config.yaml
model: "contrastive image-text model"
dataset: "drawn small creatures on textured ground"
train_examples: 50862
image_size: 64
crop_scale_min: 1
horizontal_flip: true
cutout: 0.4
tokenizer: "word"
vocab_size: 35
loss: "sigmoid"
embed_dim: 128
encoder_arch: "vit"
encoder_norm: "layernorm"
encoder_norm_position: "res_post"
encoder_activation: "swiglu"
encoder_head_dim: 48
encoder_fused_qkv: true
encoder_bias: "all"
encoder_qk_norm: true
encoder_parallel_block: false
encoder_moe: "top_k"
encoder_num_experts: 8
encoder_moe_every: 1
encoder_expert_mlp_ratio: 0.25
encoder_experts_per_token: 2
encoder_shared_expert: false
encoder_patch_size: [8, 8]
encoder_conv_stem: false
encoder_layers: 8
encoder_width: 256
encoder_positions: "rope"
encoder_pooling: "attention"
text_encoder_causal: false
text_encoder_width: 128
text_encoder_layers: 6
text_encoder_norm: "layernorm"
text_encoder_norm_position: "sandwich"
text_encoder_activation: "silu"
text_encoder_mlp_ratio: 4
text_encoder_head_dim: 48
text_encoder_fused_qkv: false
text_encoder_bias: "qkv"
text_encoder_qk_norm: false
text_encoder_parallel_block: false
text_encoder_inner_norm: false
text_encoder_moe: "soft"
text_encoder_num_experts: 16
text_encoder_moe_every: 2
text_encoder_expert_mlp_ratio: 2
text_encoder_slots_per_expert: 2
text_encoder_shared_expert: false
text_encoder_positions: "learned"
optimizer: "muon"
muon_scale: "match_rms_adamw"
lr: 0.0024
momentum: 0.95
nesterov: true
orthogonalizer: "newton_schulz_5"
adamw_lr_other_params: 0.0028
cautious_weight_decay: true
steps: 8700
batch_size: 512
epochs: 87.6
lr_schedule: "wsd"
decay_fraction: 0.2
final_lr_fraction: 0.1
warmup_steps: 170
weight_decay: 0.1
adamw_weight_decay_other_params: 0.05
Rows from block 2 of the text encoder of a small contrastive image-text model, named by matrix and row number. Rows with one number belong to one neuron. Each number is 128 + 32 x the weight over its row's rms, rounded and kept within 0 to 255. All counts start at 0. Numbers have three digits each.
After each neuron's rows are labels from the 100 texts, of 14848, where the neuron reaches its highest value: "tokens" is the input token at the peak. Only what is clearly more common there than usual is listed. The data: drawn small creatures on textured ground. In brackets: how many of the 100, against the usual share in percent.
# fc1: MLP up (text_encoder.blocks.2.mlp.fc1.weight, 512x128), inputs 0-63
# fc2: MLP down (text_encoder.blocks.2.mlp.fc2.weight, 128x512, transposed), outputs 0-63

fc1.271:110156167188132110160140182156184155096170179098110103106086142120088134118132099077085182091097126160111146150163178079168191105105119128155150124095128201121079128101123065131167115115130085
fc2.271:143125160084118159083111123081102096147061100129122166151172089154162172122116144131190089102179128052134109119111109175069072116155142128142072134090161111117161142124143197130072109133153171
tokens: "pink" (100 vs 1.4)

fc1.6:129150188140141171138157101206099153198137134122064130126145118130107131115110111067120151134106136147151178104118143148168165110186130128143174121083114115126086147142205184169064139080115067
fc2.6:113125042122122100066104186093147076060138106106177116153124160106135157101149112172148101101092145120144107118157075141058109134130153153056106122149118084151128140127098073113143114170113167
tokens: "striped" (88 vs 2.7); "green" (12 vs 1.4)

fc1.401:176150146136125153111116100175157079108119155078144151124120121141108130113151141064114167146088131125202122101071071178091093136158160165133188097106167124114134132167152121112176103144111103
fc2.401:166131078112100063140110158079094190105134105169142135111154130124150188145073134144102092153120081164087157197156177108119124102150116125138043172112086113149110093139123165121083181109094143
tokens: "striped" (56 vs 2.7); "scaly" (44 vs 2.9)

fc1.240:157131149169183146090130092146158068135142176106167160133119125120078120069160113141107169107080086149140142157128131150193193109081124131162130165124151133104127125150090122123144100105079140
fc2.240:088127135101070140122090127107117168084148092158070088111145168123175144158092125084170085156196131128114122083087135127052084090184113130136137108138111094140163160130155091135114175162181133
tokens: "yellow" (80 vs 1.4); "blue" (20 vs 1.3)

fc1.470:127113095136112131156161170041046127096135164129138167146115129087089173138178138116145129100129138049140114138143105179126181106104161117135061112148126131151100101106114159127097124154126180
fc2.470:152036170104189132107072071172133104133096193139090121090105152145132105132079133111096196147166115115139145149123124111201107137112103129182150121136152110128114138109165105129183148075130078
tokens: "a" (65 vs 16.7); "fish" (19 vs 1.4); "beetle" (16 vs 1.4)

fc1.57:118114139175179054052117172115102126064132154139123212090080157117130183166142154137140140105095127079129147134095110087148135091142170091130106153109128214133167136121137123140205088124097176
fc2.57:172156086079102174128155109161136128170103111112122032179177084100117100109077097157116112155163136205132121169128147174141132144153110119142164077194108068131102125130112156081091148094192112
tokens: "yellow" (100 vs 1.4)

fc1.34:123140121143126205115092139102125111097106132146145130108091116164123106163124149101121178048091107137130052112121115218133120098097099132140121108177130091157096108091149119116126142172105130
fc2.34:119170141131106142120115164124127139101114115172168163097168113122165108206076130118134151121120161164131153142080129112116113184113064145138113124135080117131127126167156149046076134099118151
tokens: "a" (100 vs 16.7)

fc1.490:102148116184132101097154119130106128123193149137127158087071148157145079167160157130062128135071110112085145123160146104135121133158132098107150120145124185089160093077136181106189068073136145
fc2.490:144104201108072177098120156089129105148092103147165079140182130113155190058063099102187123084162129082163129136103131154109127114120151182117096149082160126162123191134111153150071159189124146
tokens: "dotted" (91 vs 2.7); "white" (9 vs 1.5)

fc1.434:134072152133194155090090105132138103110172144074116090143163084090100111085104080123156087133162125143124089151166168168172163076092136131163102203145098125095138130195080133082088170140168130
fc2.434:142168077121086144110124138126104152099128094201146144094124193094132171082137148143143131108117119188133169133108095159049109134218135123167173099124097080146144159108176128083165107115114106
tokens: "snail" (100 vs 1.4)

fc1.180:116175114138092112155137131216139130103133203120118052114106164114077174136105093144047152121126097113119151127180143162171171123101165159164129121153100130084115167131103156081102142090181116
fc2.180:157051142112156136128123096052144111126144051130094171125136095108174087117157163121180163100105132157121080142110124107096125092134105098119151138129167150125087103157175123147155175163095187
tokens: "snail" (100 vs 1.4)

fc1.217:113127137225148133185133090166105128102135137149100129181157143164167126095112080095133107149095125127109093061115108071052151139157180149131140116140174104205108158108105156110140099123140123
fc2.217:079093129171151171099122095113135096169100173171140083187180073100163166073129086096139109134118108118108108079100111107079167086145219096119076147084152073128166143092100166167149131128148145
tokens: "striped" (60 vs 2.7); "<end>" (40 vs 16.7)

fc1.473:141165157120127138147142158072139160112078093137120149132104122156126094119148154123127167082137081158081147098178169128084105105083086145099119134092140110157081151189161136133087088106156156
fc2.473:128077153139137110102126183095085174095086119165086103069103081194164127102134171151101175129167108150140159106141126120076113071148070122165086111118094150098077147130151129113104130143163166
tokens: "butterfly" (48 vs 1.3); "crab" (15 vs 1.4); "jellyfish" (12 vs 1.4)

fc1.483:083088130097129153134073076090179104081149124066114143180096095133103125177113126154155118136085108130165117170063123171129108136131104150170170133190167114126169120128076120156209129169106146
fc2.483:161080159141190141128095163160126124148096099095134096147133111158137108150172139149109167137169176128085136063216113108146172053096117104146105128139090133085094112126142083091112158173131124
tokens: "pink" (56 vs 1.4); "yellow" (44 vs 1.4)

fc1.444:181172101124102136114138163130119111131106195101149135130096225134120123162121131175075134123156021094095090138151090101065152111106121168119102130104103141122125103120118128106132131170196177
fc2.444:088111142128168151134133105153149130105169056136116093127112041111134143075175109094180143153109251166126136130094151165170111159162138090151159141158148095129123123108153108129161128087090100
tokens: "<end>" (68 vs 16.7)

fc1.177:137141174138145142075113143094105121086130120090142123114090097123168153157159120132137088158140086138124098186131107165114159123145163112115070103164129155105230066102196185161161145180111196
fc2.177:185107118102148151149159115113091163120097114141105123190132100128071140150130131130060144089173138077104096118086129089162136055081087132167139144125131127185036197093119117149109078155108141
tokens: "a" (100 vs 16.7)

fc1.99:135173137113102126100053071105185117038106162091177132155138136132176130212121135145149112175121101190118128110077116110095114115127089144108142115123101088090119079183151093110160121137169125
fc2.99:153086147083143115174131107130103155146106128135118141117077078133134151127205144056105133110138102079137085068152101140135131113110107123112058158226209140123141164095149146145115083148100056
tokens: "jellyfish" (34 vs 1.4); "butterfly" (19 vs 1.3); "fish" (15 vs 1.4); "beetle" (14 vs 1.4)

fc1.285:129136120104141117125159144138136136105162143116130162093185130098141112123066112097098080100093182121136095144149127150156094188095127114121159138148136157132099095108114123187098133155156124
fc2.285:113103125108099139112161118171128141143105112145181169112112112105163137115114159111153113083145164083130084181139170154148057129136097141114149082078109158129129141126147147141123158136157146
tokens: "dotted" (100 vs 2.7)

fc1.124:173169151136125161150145151194115126204082141076119159149147179127125160083144107150108124134117118143155142087132097118113101186118101166115153114090153071159044170117175096142092105151147131
fc2.124:044108128133119103093108174062138131087198142173179122102135100111143113141096185122136096138128131087107136166142143192123144091119154109122081145160082175109209117156093190113125188126086097
tokens: "dotted" (85 vs 2.7); "scaly" (15 vs 2.9)

fc1.460:093132096142117178127074129120158091104177129134064100117121168093136118110094098146117139129183099207186105099177119108114108136124120096112134106137188116138121080113182148102105156176128165
fc2.460:129136101094151114114143084090125173120128124111167142157090082202076117091148128119110099111087110068140160146144115174180203129152149132107125126122119119095114121167120163148146160086107116
tokens: "<end>" (63 vs 16.7); "snail" (37 vs 1.4)

fc1.48:122192143125139136144147136142127114124100141099155164144094221128097150152117117168121134107101099104139094108164077154067098107112152125119095154076142123121087107120124091158158109147174144
fc2.48:153061140150118141069114158133124124076146110137127076119195099136153115086167125118132117136147143173137125163078167119147143126203128141125142100162092076158121147111140170152126131091140074
tokens: "<end>" (100 vs 16.7)

fc1.138:105115179181141120094165091051132113113159113146110088182130104156175100163084164133138139168134126092145123126137136099115051119115105145140138144134152126123179101097184131152139127167123125
fc2.138:114094127103139132129063211133141141156058090081112129129084101136100124174128091077114153120090146166097134140163131184139132105177120147116117167109143103148092126123107099097094104130187151
tokens: "a" (100 vs 16.7)

fc1.163:136131086097121129113150110118117183058112105134172115146148124151119084069153168119111139119150080167091148152144198139092126134118094151092108108123078117126062125165139165108046124115126097
fc2.163:130102122069093113086112150112081140080103114147141109110100114168169145096135126170161153136157105184165166145144136102119136102173081133130044183142103131094111154174135126139125123101152106
tokens: "jellyfish" (30 vs 1.4); "butterfly" (28 vs 1.3)

fc1.314:141174141071111116161078083120113117165136131088112138134114119087147123173142063142143160060137112110096087095165127171134137118081178101186092169134154127104087098203174126150086158114115116
fc2.314:152161141168176140113161104149120107067133172069111104130118149167160150140067192126130148138139169149169145130112121117193107049117105142132124076144130136157159133089081123133174158114157110
tokens: "dotted" (92 vs 2.7)

fc1.430:164179137117171188172138138170130148227079109106131140124135125106124110061147116105136121132095121137135121135134135130107095143145091133083111091121136093131098122155139158156099116116100120
fc2.430:107068105127088078071126153102103136059167181156161081127141135118139168115105149196103128129156145147154132139069128136140136161089165124150144135149112128150154133109104098122130137124130116
tokens: "dotted" (84 vs 2.7); "spotted" (16 vs 2.9)

fc1.28:172112117123144185143098126058154086151116119163168081108137049134147054108106145094155085161152116145126105124125110124117109116082117171116134134149133119139237113138106126124121154122110176
fc2.28:097083126106130086096176163153101172126114149097077149155108181122114181159097106152133166114077162089183125124125139167140109175162130149123101153127112145151049093101134119141138084144157072
tokens: "a" (37 vs 16.7); "fish" (34 vs 1.4)

fc1.185:111131194158133166125147118121146120122138118113088104126124163159209071171101174132114132150171159103109138130204165088124130061214160080173150099109104088125103083145132139094144105094172141
fc2.185:162099127167155146099088181114133142148148099167179146150184161129099091105176106110162115078115133157166161065093086181072117154120157217069108149114136078114088149141133118139113135193110127
tokens: "snail" (72 vs 1.4)

fc1.19:098127135139088102076163138137065130079197100158104117193150191117185117171129105123166089106079139100110137107119171103122117120162136095110110106176113158133145122101188168140121150179114140
fc2.19:156107139139162167128145116106150113146056141182148131077155099098099136047117155153113162115222155134150116182091107153138167123127135169161138098078092102112149175144048099103131099119165172
tokens: "snail" (42 vs 1.4); "orange" (42 vs 1.4); "brown" (10 vs 1.4)

fc1.139:132119137153118153104072086190094102148217154138133159090108162093104102049115091089132097130079089158094132140138161130162174109118135166133129186136047156100162137170109146081131181089125130
fc2.139:169129137152169092184155096131181164067127115117093136111159160108067122111110147155109138090195163120112100137133112100105117153176123076144096142082097145143104168071122155160146089137178164
tokens: "snail" (67 vs 1.4)

fc1.375:143125110107167146136131138125119138131159118114113123105167136066108113096084123083100034085176151188084081144224128147148172128171181107148174155127112084122051094115103175071148151140162161
fc2.375:173186122166162148069106116103183162125176055138135134150119190143160143090073095112157219109124089158146097092151112188128106116147145130118126128128105116125032153134194104104114145109173107
tokens: "snail" (100 vs 1.4)

fc1.463:167168146150171117164154155157173131113115158048119175081119152140063159121173119116117138127157082146156095129124100098051131127124097143153099124100088139171059123089099094114122092132141138
fc2.463:093106146117123137124095100073076097142089112147155100194134097128164096162098121128144113109103160095110162106160126147186130114105176131111133142176146136094193154186164178155146179126126119
tokens: "striped" (35 vs 2.7); "plain" (26 vs 2.7); "spotted" (16 vs 2.9)

fc1.370:128141131107115170173149110152055146141131113070171131149142200176129143115169135103092103177147093129096154078094171164102140126148095109075118111145072107137135091109162173147070099124135131
fc2.370:082127104134111119072104149126142143113080067186120109136136090119160157084100116173201151046116103132101107151118067068116104102131141171153097189112164145157102190136073123134135141135108113
tokens: "dotted" (100 vs 2.7)

fc1.148:115086126135109105174128111088161146141143119164115093133139011178098102138118132103120143114123201176106163116139165168206148135138161102140199124129125103088091096119130107089137132134103065
fc2.148:128144153102117150112132117136107117131074114089115147153115167130158161111150093123176147113135080076132074165095107093068092108150126174152062153079126168169157172134101142134083113151153199
tokens: "butterfly" (24 vs 1.3); "jellyfish" (22 vs 1.4); "beetle" (21 vs 1.4); "crab" (11 vs 1.4)